Weights of a small contrastive audio-text model: trained on songs of 200 made-up bird species, synthesised, often over outdoor noise.
Rows from block 3 of the audio encoder of a small contrastive audio-text model, named by matrix and row number. Rows with one number belong to one channel. Each number is 200 + 20 x the weight over its row's rms, rounded and kept within 0 to 999. All counts start at 0. After the name is the row's rms in percent of the matrix's.
Before each channel's rows are labels from the 100 clips, of 14976, where the channel reaches its largest size: "responds to" is what is common among them. Only what is clearly more common there than usual is listed. The data: songs of 200 made-up bird species, synthesised, often over outdoor noise.
# filt: filter width-3 conv, dilation 8 (encoder.blocks.3.filt.weight, 192x192x3, each kernel summed), inputs 0-95
# gate: gate width-3 conv, dilation 8 (encoder.blocks.3.gate.weight, 192x192x3, each kernel summed), inputs 0-95
# out: residual pointwise conv (encoder.blocks.3.out.weight, 192x192x1, transposed), outputs 0-95

responds to: text has "noise"
filt.67,100,209,185,199,211,199,249,214,178,199,199,198,181,207,175,209,196,218,214,234,167,183,229,203,215,215,220,212,188,224,230,234,225,175,213,219,208,192,226,208,204,198,186,203,211,212,234,201,210,193,206,212,201,173,206,210,157,170,189,230,202,165,168,215,188,204,162,180,148,180,205,169,264,181,198,186,170,214,190,239,203,190,239,191,189,203,231,225,207,175,214,238,205,191,221,183,206
gate.67,098,205,187,200,185,218,199,211,200,230,231,171,207,216,179,174,152,220,190,197,189,213,201,194,214,206,209,192,227,204,205,180,211,206,241,202,182,223,167,180,165,202,242,203,202,225,185,194,158,200,201,220,200,158,216,226,204,208,234,203,209,197,231,185,264,190,180,179,207,159,219,200,176,200,235,187,232,203,178,191,171,205,187,213,186,199,228,192,212,209,222,181,184,199,184,171,247
out.67,103,205,184,224,211,204,201,176,199,185,195,202,218,224,183,181,211,173,190,208,229,203,169,176,165,205,223,175,180,208,197,178,183,228,178,194,220,168,215,215,216,180,203,237,220,215,210,202,182,192,186,167,236,186,176,186,218,199,175,200,195,238,178,219,199,236,176,182,184,233,214,197,185,190,200,197,187,193,256,200,226,215,216,214,212,208,185,247,215,219,187,205,188,154,205,216,193

responds to: reverberation; text has "reverberant"; text has "room"; white noise
filt.94,112,220,184,197,208,196,202,179,210,183,202,209,222,210,189,212,218,203,196,186,172,220,197,219,207,191,192,196,209,230,197,209,221,224,193,204,173,221,206,198,187,168,210,192,203,205,195,202,180,186,207,200,195,216,194,190,196,200,189,164,173,201,203,182,163,187,204,189,226,211,198,196,180,250,212,218,226,207,219,209,230,203,208,222,193,213,172,183,237,195,212,199,202,233,196,181,221
gate.94,097,213,205,209,171,193,202,193,189,190,225,191,209,202,231,201,205,225,206,216,224,176,180,205,212,233,235,164,173,243,191,204,200,230,170,212,221,228,199,186,183,195,203,220,217,186,219,191,225,212,247,188,182,229,182,219,220,214,231,218,204,201,228,233,195,197,193,202,197,223,218,191,212,212,203,203,233,207,212,192,179,176,179,162,174,196,209,209,204,196,192,229,198,214,225,198,184
out.94,098,207,192,193,201,235,217,223,187,203,177,232,180,188,191,218,214,176,223,215,196,190,205,230,177,206,201,272,194,183,224,199,218,188,201,226,221,196,173,160,211,173,198,181,238,218,193,196,204,187,203,215,223,172,221,206,194,190,157,179,218,196,210,190,226,168,215,186,177,223,204,200,206,206,201,165,191,204,198,169,215,221,201,185,172,233,193,198,198,209,226,220,206,179,169,203,243

responds to: reverberation; text has "room"; text has "reverberant"
filt.22,096,198,196,183,202,173,199,184,192,149,219,185,222,186,224,208,223,172,199,223,225,187,179,199,196,245,188,189,186,221,211,230,218,194,201,227,197,208,211,201,215,185,177,237,186,230,205,198,222,177,187,206,199,181,201,201,195,206,213,224,214,197,209,224,194,240,199,225,208,216,179,200,202,218,204,213,201,188,208,221,214,220,201,199,157,239,151,191,172,211,135,197,168,186,199,206,212
gate.22,100,202,167,231,229,259,177,227,219,221,177,221,184,216,211,221,214,171,208,209,190,200,226,198,185,197,221,224,198,219,224,195,199,206,178,210,199,215,180,186,219,220,213,205,210,229,215,209,196,200,197,221,193,211,202,172,214,200,191,163,201,197,213,166,178,220,209,186,238,165,239,188,180,206,183,247,183,183,206,194,225,197,203,225,221,199,215,181,168,209,198,192,200,206,182,176,195
out.22,090,203,189,206,154,193,194,225,183,186,214,181,216,198,209,210,214,212,207,201,196,222,211,196,190,227,183,252,157,202,249,194,177,206,197,201,186,204,223,178,208,209,203,223,209,195,208,185,202,237,210,225,176,204,214,219,207,191,190,249,164,199,195,219,210,216,180,217,188,187,211,198,204,185,220,194,222,173,221,202,181,165,174,206,222,196,241,198,175,213,188,218,194,176,233,174,198

responds to: stream
filt.102,110,196,221,179,188,179,200,208,175,231,209,174,176,226,176,203,163,221,202,212,221,175,196,188,192,215,205,221,243,238,184,212,210,181,223,249,183,216,221,209,215,213,177,177,229,239,229,199,242,207,204,180,199,197,184,185,237,182,195,180,176,209,216,192,187,218,201,220,167,229,202,186,186,171,180,170,228,200,188,197,189,198,207,197,204,245,209,166,210,215,184,208,183,191,226,216,205
gate.102,099,191,215,198,172,195,199,186,201,207,247,201,191,183,194,215,203,180,204,202,213,232,208,202,205,168,183,190,196,197,219,211,219,177,199,221,195,211,174,203,225,217,232,185,214,181,191,200,198,209,154,206,212,232,217,199,201,207,210,211,214,192,200,212,179,185,195,204,203,239,163,198,180,178,212,212,199,227,224,209,193,164,171,179,243,198,189,188,160,200,219,261,222,229,203,203,231
out.102,099,161,189,195,157,170,201,181,237,185,213,192,187,207,186,168,210,178,183,183,199,203,210,205,181,203,163,205,191,197,173,229,232,185,190,195,195,178,180,223,186,197,190,198,224,182,197,207,181,211,210,176,174,166,190,199,221,207,154,174,221,233,195,214,206,201,202,180,184,175,220,198,178,191,200,233,202,191,239,152,218,196,180,161,204,194,237,214,200,179,149,185,189,224,199,220,194

responds to: text has "noise"
filt.79,099,175,219,193,195,155,180,192,166,230,187,188,197,215,193,218,211,226,191,212,212,159,184,172,168,187,210,184,211,179,189,206,223,213,193,217,202,167,159,195,194,214,180,191,210,196,198,191,206,216,200,160,189,221,191,196,196,172,194,234,181,226,165,175,190,195,213,216,189,252,192,192,172,225,187,188,200,208,217,189,212,213,234,210,224,184,196,231,219,197,197,194,209,227,225,187,218
gate.79,106,197,213,161,220,180,208,215,220,187,217,198,172,211,195,192,175,179,183,238,214,179,215,179,204,177,166,196,174,207,175,213,203,207,189,192,197,240,170,213,191,219,205,169,227,226,223,176,210,181,182,189,193,195,206,198,214,235,203,183,216,209,184,168,176,204,208,183,186,196,205,216,234,213,170,167,185,194,209,199,187,222,224,167,207,205,173,202,175,218,218,230,179,207,218,228,178
out.79,105,200,174,204,208,196,223,204,157,224,194,216,179,163,195,220,201,245,213,175,226,199,178,190,190,245,228,190,215,183,203,205,166,207,205,220,217,218,177,215,216,222,172,224,207,233,206,188,199,222,190,166,198,241,206,185,204,208,175,194,192,208,225,221,218,203,213,160,175,147,174,182,225,205,210,207,231,213,224,230,192,212,223,190,203,208,184,232,190,204,229,197,207,209,191,184,231

responds to: stream; pink noise
filt.113,092,198,213,185,192,227,177,203,197,203,162,184,160,191,200,241,227,219,208,190,181,226,213,226,187,199,192,211,231,195,184,214,193,200,168,170,224,201,234,189,225,174,222,184,220,190,210,224,236,195,205,214,211,174,199,178,157,211,204,197,190,172,252,201,178,198,209,227,198,172,207,175,200,163,216,199,217,191,198,196,181,231,176,161,228,190,231,207,180,209,229,213,160,203,204,221,205
gate.113,100,233,207,174,214,193,183,224,168,211,233,200,184,219,188,192,217,190,193,197,214,182,193,167,197,236,200,227,201,211,196,222,223,226,228,202,211,202,224,212,201,175,203,236,191,224,235,205,202,209,220,207,186,213,163,220,191,215,224,230,216,212,249,201,211,172,200,205,250,192,183,187,174,215,188,224,200,221,194,169,185,179,171,175,212,208,183,202,175,190,198,228,200,184,201,201,226
out.113,090,205,182,196,225,203,203,196,182,201,210,214,207,217,182,194,203,182,192,197,186,198,221,173,200,176,215,218,161,212,181,218,176,188,208,173,184,226,155,195,175,209,189,173,210,182,192,214,203,208,176,218,201,223,239,206,200,158,200,225,202,170,216,189,182,224,224,219,202,170,222,213,214,212,188,196,187,228,250,222,192,161,188,210,198,198,185,191,177,193,229,203,175,180,199,168,180

responds to: stream
filt.143,099,220,217,164,217,154,219,177,178,194,186,190,227,188,193,210,192,163,201,217,219,232,190,193,145,192,212,219,222,208,204,179,195,197,237,232,182,207,205,225,197,196,206,183,179,191,207,220,194,183,207,189,217,221,156,206,206,223,195,218,188,194,196,191,203,187,205,201,234,198,179,207,190,163,221,221,206,220,192,218,191,209,183,243,193,180,204,187,181,233,191,164,188,264,197,179,194
gate.143,100,192,199,199,196,206,194,181,189,216,210,218,209,193,171,161,214,213,223,203,186,168,180,187,230,220,208,188,199,202,229,232,215,226,169,218,209,203,227,201,204,193,215,182,195,176,207,228,220,230,191,231,206,208,183,182,194,215,186,212,211,205,223,188,203,220,238,216,188,239,201,200,193,189,166,210,214,178,219,180,211,232,198,203,143,203,197,172,184,164,187,182,182,207,201,227,188
out.143,093,250,191,168,207,222,251,169,200,220,189,190,223,235,196,197,164,187,170,198,197,188,225,211,195,196,185,220,181,219,189,162,193,241,161,187,203,225,192,189,205,188,192,205,195,194,200,198,188,176,217,197,182,190,183,186,202,202,175,162,216,190,219,224,244,181,181,183,204,184,214,187,192,207,212,205,237,193,222,208,186,219,200,195,199,204,216,246,174,216,194,190,219,237,219,174,192

responds to: reverberation; text has "room"; text has "reverberant"; click
filt.74,102,239,210,184,206,171,186,169,181,194,220,222,200,172,195,231,163,182,205,197,190,230,200,181,183,174,208,170,189,217,211,213,208,192,208,187,196,180,202,183,186,184,170,166,170,228,164,223,174,237,223,205,173,194,201,196,224,220,192,226,237,201,220,208,217,232,212,235,206,197,209,172,193,228,196,208,214,193,192,166,205,197,194,206,191,213,186,189,218,213,201,175,202,202,181,169,195
gate.74,110,189,209,165,213,233,222,192,197,209,242,199,178,197,200,191,189,206,209,194,174,210,218,186,206,202,192,245,195,200,219,202,183,210,205,188,220,205,183,174,194,212,221,158,216,221,234,186,208,166,266,175,208,234,245,201,195,200,192,192,204,188,197,180,171,205,209,191,227,189,229,230,180,183,177,235,207,229,173,186,195,193,221,174,204,209,219,161,210,207,222,199,203,213,202,230,208
out.74,105,217,179,205,185,211,204,191,180,188,203,176,194,200,202,173,203,160,216,223,168,232,169,172,188,166,217,181,152,189,153,237,173,208,223,222,223,187,188,219,177,177,185,210,211,196,190,219,172,245,212,178,219,189,209,233,155,200,194,220,180,188,212,176,194,205,202,212,194,217,195,169,197,200,203,200,222,209,216,185,185,235,164,209,187,171,200,183,233,198,201,214,204,218,191,204,213

responds to: text has "noise"
filt.126,095,210,212,187,206,200,200,195,203,186,211,225,199,207,202,213,210,185,174,202,204,206,217,210,216,183,184,214,201,194,182,169,186,154,185,189,205,185,196,205,193,190,235,196,143,158,182,186,183,169,208,194,222,208,187,180,208,175,209,216,204,196,199,198,200,180,220,194,184,224,166,182,168,181,151,219,155,235,210,186,232,231,199,225,171,199,158,171,170,201,176,219,191,231,167,191,209
gate.126,103,159,213,198,230,207,180,225,199,213,246,212,182,224,195,158,210,175,174,169,180,179,198,195,172,234,178,215,200,174,197,188,236,220,259,197,206,198,202,232,195,229,200,212,215,211,186,187,240,205,184,210,203,208,194,197,180,197,208,189,215,203,220,213,192,218,220,186,211,186,187,231,213,186,197,198,207,225,181,191,200,231,217,185,197,224,193,218,218,197,200,190,238,184,182,218,211
out.126,108,228,219,196,229,201,190,224,210,203,148,203,205,218,192,188,167,196,188,181,201,181,236,200,219,174,219,210,206,223,183,243,219,237,195,209,190,179,204,194,235,176,203,176,169,216,228,171,202,201,187,194,197,213,227,181,169,186,164,213,205,211,190,180,209,203,197,184,191,182,251,225,200,178,176,201,204,213,222,211,219,198,231,194,206,210,217,210,213,192,170,203,213,193,192,205,204

responds to: stream
filt.18,110,219,167,212,200,148,223,180,182,204,207,213,172,182,200,194,219,164,185,178,204,166,203,213,232,241,198,199,166,181,207,228,202,219,152,198,186,190,212,183,207,226,225,189,218,204,177,161,172,204,210,182,220,199,168,227,183,182,207,210,220,188,209,182,181,196,220,196,214,172,183,199,181,180,225,220,207,227,204,216,170,219,199,173,184,227,205,172,253,198,187,198,212,191,187,184,221
gate.18,102,214,202,197,179,187,188,195,180,200,218,176,184,179,203,208,187,218,209,232,209,193,215,189,201,169,218,197,222,213,193,214,176,182,223,212,210,193,192,204,220,146,187,193,210,172,191,202,209,195,175,195,192,214,167,216,175,202,197,222,186,210,171,181,208,197,185,215,236,187,223,187,189,221,202,187,195,175,191,217,205,145,188,208,214,219,227,207,169,206,175,199,211,216,210,216,216
out.18,103,215,199,166,196,186,194,199,215,215,175,216,207,202,165,194,192,183,184,166,148,198,209,212,185,187,207,175,194,212,186,188,198,207,195,190,201,190,181,185,206,219,218,223,220,193,229,207,223,213,196,201,195,198,189,199,208,203,230,195,247,227,199,174,184,220,188,203,195,202,183,192,198,189,182,172,159,224,195,201,200,168,193,185,214,214,234,172,213,173,204,195,197,193,205,136,170